A small image classifier, trained from scratch.
Training: adamw at rate 0.0043, 10600 steps.
Rows from block 5 of a small image classifier, named by matrix and row number. Rows with one number belong to one channel. Each number is 128 + 24 x the weight over its row's rms, rounded and kept within 0 to 255. All counts start at 0. Numbers have three digits each.
After each channel's rows are labels from the 100 images, of 14848, where the channel reaches its highest value: "strongest on" is what is common among them. Only what is clearly more common there than usual is listed. The data: rendered roads seen from a driver's seat, with toy cars, trees and houses. In brackets: how many of the 100, against the usual share in percent.
# convs1: first pointwise conv (model.blocks.5.convs.1.weight, 96x96x1x1), inputs 0-95
# convs3: second pointwise conv (model.blocks.5.convs.3.weight, 96x96x1x1, transposed), outputs 0-95

convs1.3:141151158159127155128144099120143134148099135116132149082151157142108109164141140130125140113093141144138178153089128102124118136104172088111141111118129132116102118181137124125143103142126131104138110127127120116192108135110174177152151123149123141178108119136153074080110121136145177154
convs3.3:114100125151109158123108135138156144139094135121139106148130119118117155143150107168136151161098148131120149132124158163099121120187126113105144159069125120114143121152106101123143138126115162182110098150104120103110123082129122156102091104060135173112162119129183146143121124149111127097
strongest on: double yellow line (51 vs 24.3)

convs1.38:178131114129114168156112130124125142137089152097146115171137150130103093175128171151119127133120131148155117118129094123128085142129111117149128092146110114140107131101137131089113112107122157101170146106113115126128161119140135123147130066136129154169068105096127173192147125129124091127
convs3.38:145093132070107146119139119110071106150115106134130138127158114118141128154147139079111104100123144102131097144106151130159093091119155127136092132118088093140122121072137126105082121136113131114098068075134078118091107112089147136141132138148140133139122119125085124121118121090119109135
strongest on: double yellow line (100 vs 24.3)

convs1.8:150095140135126154147123126132151122135123110147128148172083139093155123158126123094131098098136130117149136104093180138136119139178118136167150069117133178109166110139149116109140066111101139146143151104132119176086105140110126118118129099140147130133096125138127196132129101113153125141
convs3.8:100176123123136085145122116154085128089124140129129150112139104172165116128121104105133097084144123156129120103150134133125138100144114119103125180143136140146174105170143116119120129180111158142142184139147125161143139139187108135102069101156128143143127151118168112140132116136118091131
strongest on: double yellow line (100 vs 24.3)

convs1.26:211110121112126139116134129084121157126097087088120138131117119107110138203159136102125110093145126166160097123135153108131068104141100113135135112122153172103159129124131126129132103127150142133115149127119097154151116132128166152137105105117142108129066098096124140151132106119134126135
convs3.26:118125163120108128119131105097110095116127118130114144126111127094157104164135120099101092104078167092121090130091146098131116128127122098118106135109110082089096100133153083109122130115104122122099133101114103114145128066108158109133095122143171089171118112113109092110105111082135118110
strongest on: double yellow line (100 vs 24.3)

convs1.87:130097138146133145115123123141112107126118134142112171119169117153137147156135134106152141102104123125124135117104158148124098140238078162097147085123128138138086121121114085162104126132135150161188123141125131149110106131117162113132169158120113124109086113146138119110133130147119159116
convs3.87:136131134108099132133150111108140199102138134130162101139091105129120106125138093153144105117117125137111129109112122117100114113140084107117162110112091125112156091127108112138122067111161160086131136111132060084130119128120135127088151083140108088123153115098161148089118130088138137125
strongest on: double yellow line (100 vs 24.3); bends right (61 vs 33.1)

convs1.32:090127147110122093128125140157098133115137119153141091146118143107171128107122115072141162133165117145113171122087135148113131113141142120130093150114128105120109116196117187114126125115130123152144100108145127130128185116157081126134111092154120161167102085142123135143117092156168138150
convs3.32:098200108119123103103142114117148142128143126149128120078091145174110113116142113141115101140100130158112124153145100112144100129111139120164152155182087082120076112136123133125110084094166089123109119125157144157135140102100109110129113153101125164113093163124137101109142116127111145110
strongest on: dashed white line (79 vs 25.6)

convs1.94:132141137143120140119111106117112134126147159126139162152137146167162138139132109101106114104093124147134176120109131081124142111162121124102203103104147138126102115165121112144108133147142113104144147152120147147144144136110166148129145214142123163117112117178164090135116134132148182107
convs3.94:132165127034138113117147094117111138122154103126109149098122169122123138128114187137120076141130124115125135092112079112159118136082120150123119132113116105139070103092144141105149112119146096102147162119156154115116139122113163118160111132109118115134126107103110089094123155135148119139
strongest on: solid white line (100 vs 25.3)

convs1.36:165140125126166132163092143095081157131113105133122076111161161119161099097114121103121153158112147111168135142132136139102127125163136179146100137132126114157136149129117123090128145120175116138080121107132110097165113132134122126108100061140145129125117120133132126153136058160137121144
convs3.36:151107097116150105129119109121107111118103121132169152144144107147098128100112109070147071140145091143146129150123098097126097144090099117137106150134115151129164131114132094134129078118109101109128110144151209089139144121133137150170137146113172109137099121092085118128115126102109120126
strongest on: dashed white line (77 vs 25.6)

convs1.37:097144123113119107141126077129120112151122131119119093138160133151137117119101128138173143132071144135098136063102126105118146149069131095113133142109156134126115137178134127156198144135118136141096115142145089124108102114083178155156116167149107126156130125123124110118111155101142123155
convs3.37:161123145149144106119101088141140103107106079120124101125092120139156099126130094118142139107123133121107117134133092098145149109123168075085168112151100151118093150174109095157130125131128086126099146115076107156116140098098125123117140138140099161116153089166159164134093124108127148136
strongest on: solid white line (100 vs 25.3); vehicles: zero (31 vs 12.5)

convs1.15:150153150126157167148140135150154115129199111137148151090129184162097101148112104127116095156129111128107115129137134114113108125095141112122135104140128155163152127146129147111131121103134152109090061079134173158130156132116101137128130156110094160158122166126117122093128114137085123160
convs3.15:181125128114113114153122132121182138131136157155130160124149125152127122160151101188165118155141098151106151139183125147105178165166122135162172162145143098121116088122135142120145146139152161144122159150116185153146118129137102154123125151129120114107109122122155126152160112163158122134
strongest on: double yellow line (76 vs 24.3); bends right (67 vs 33.1)

convs1.31:138110095147136142129186104088121123130151115152142156169119117122149163130123131113127116150137121135104130114119118129096143132084113067163151125150136183131112160096099139120135117122139118143108130138143130136113168155156140145099149066139162140088167141150127198148085122126131102104
convs3.31:158104155154103161138154123127150129100164127141058168125128124136168169141172143141122131120142120146137146150133151146134142154137154149181125163119117115151117158101147148068128127113124146142123156147156141130115135153132175136123123174150148138140109151123101138121162083124113060131
strongest on: solid white line (100 vs 25.3); bends right (65 vs 33.1); dusk (61 vs 29.9)

convs1.69:150132141149136082148104109145168131141139114128124134116125046135135105186129123098155124096158140121133116168104139148113145134130149157140116156154100037092098162115125149110121156108138127133167108096128122116150170127146120134123144131129138134138084129146145150105122098139143113160
convs3.69:166136119135114139136117122140123094152151096112149143143120093145120133176126112080131094072120100101120128148058149131134115093096137124094152171143120131155137093129144097127081087155085139118118100110133146128111112140116126107116121130132117128134073088127081127123106116084119108159
strongest on: double yellow line (100 vs 24.3)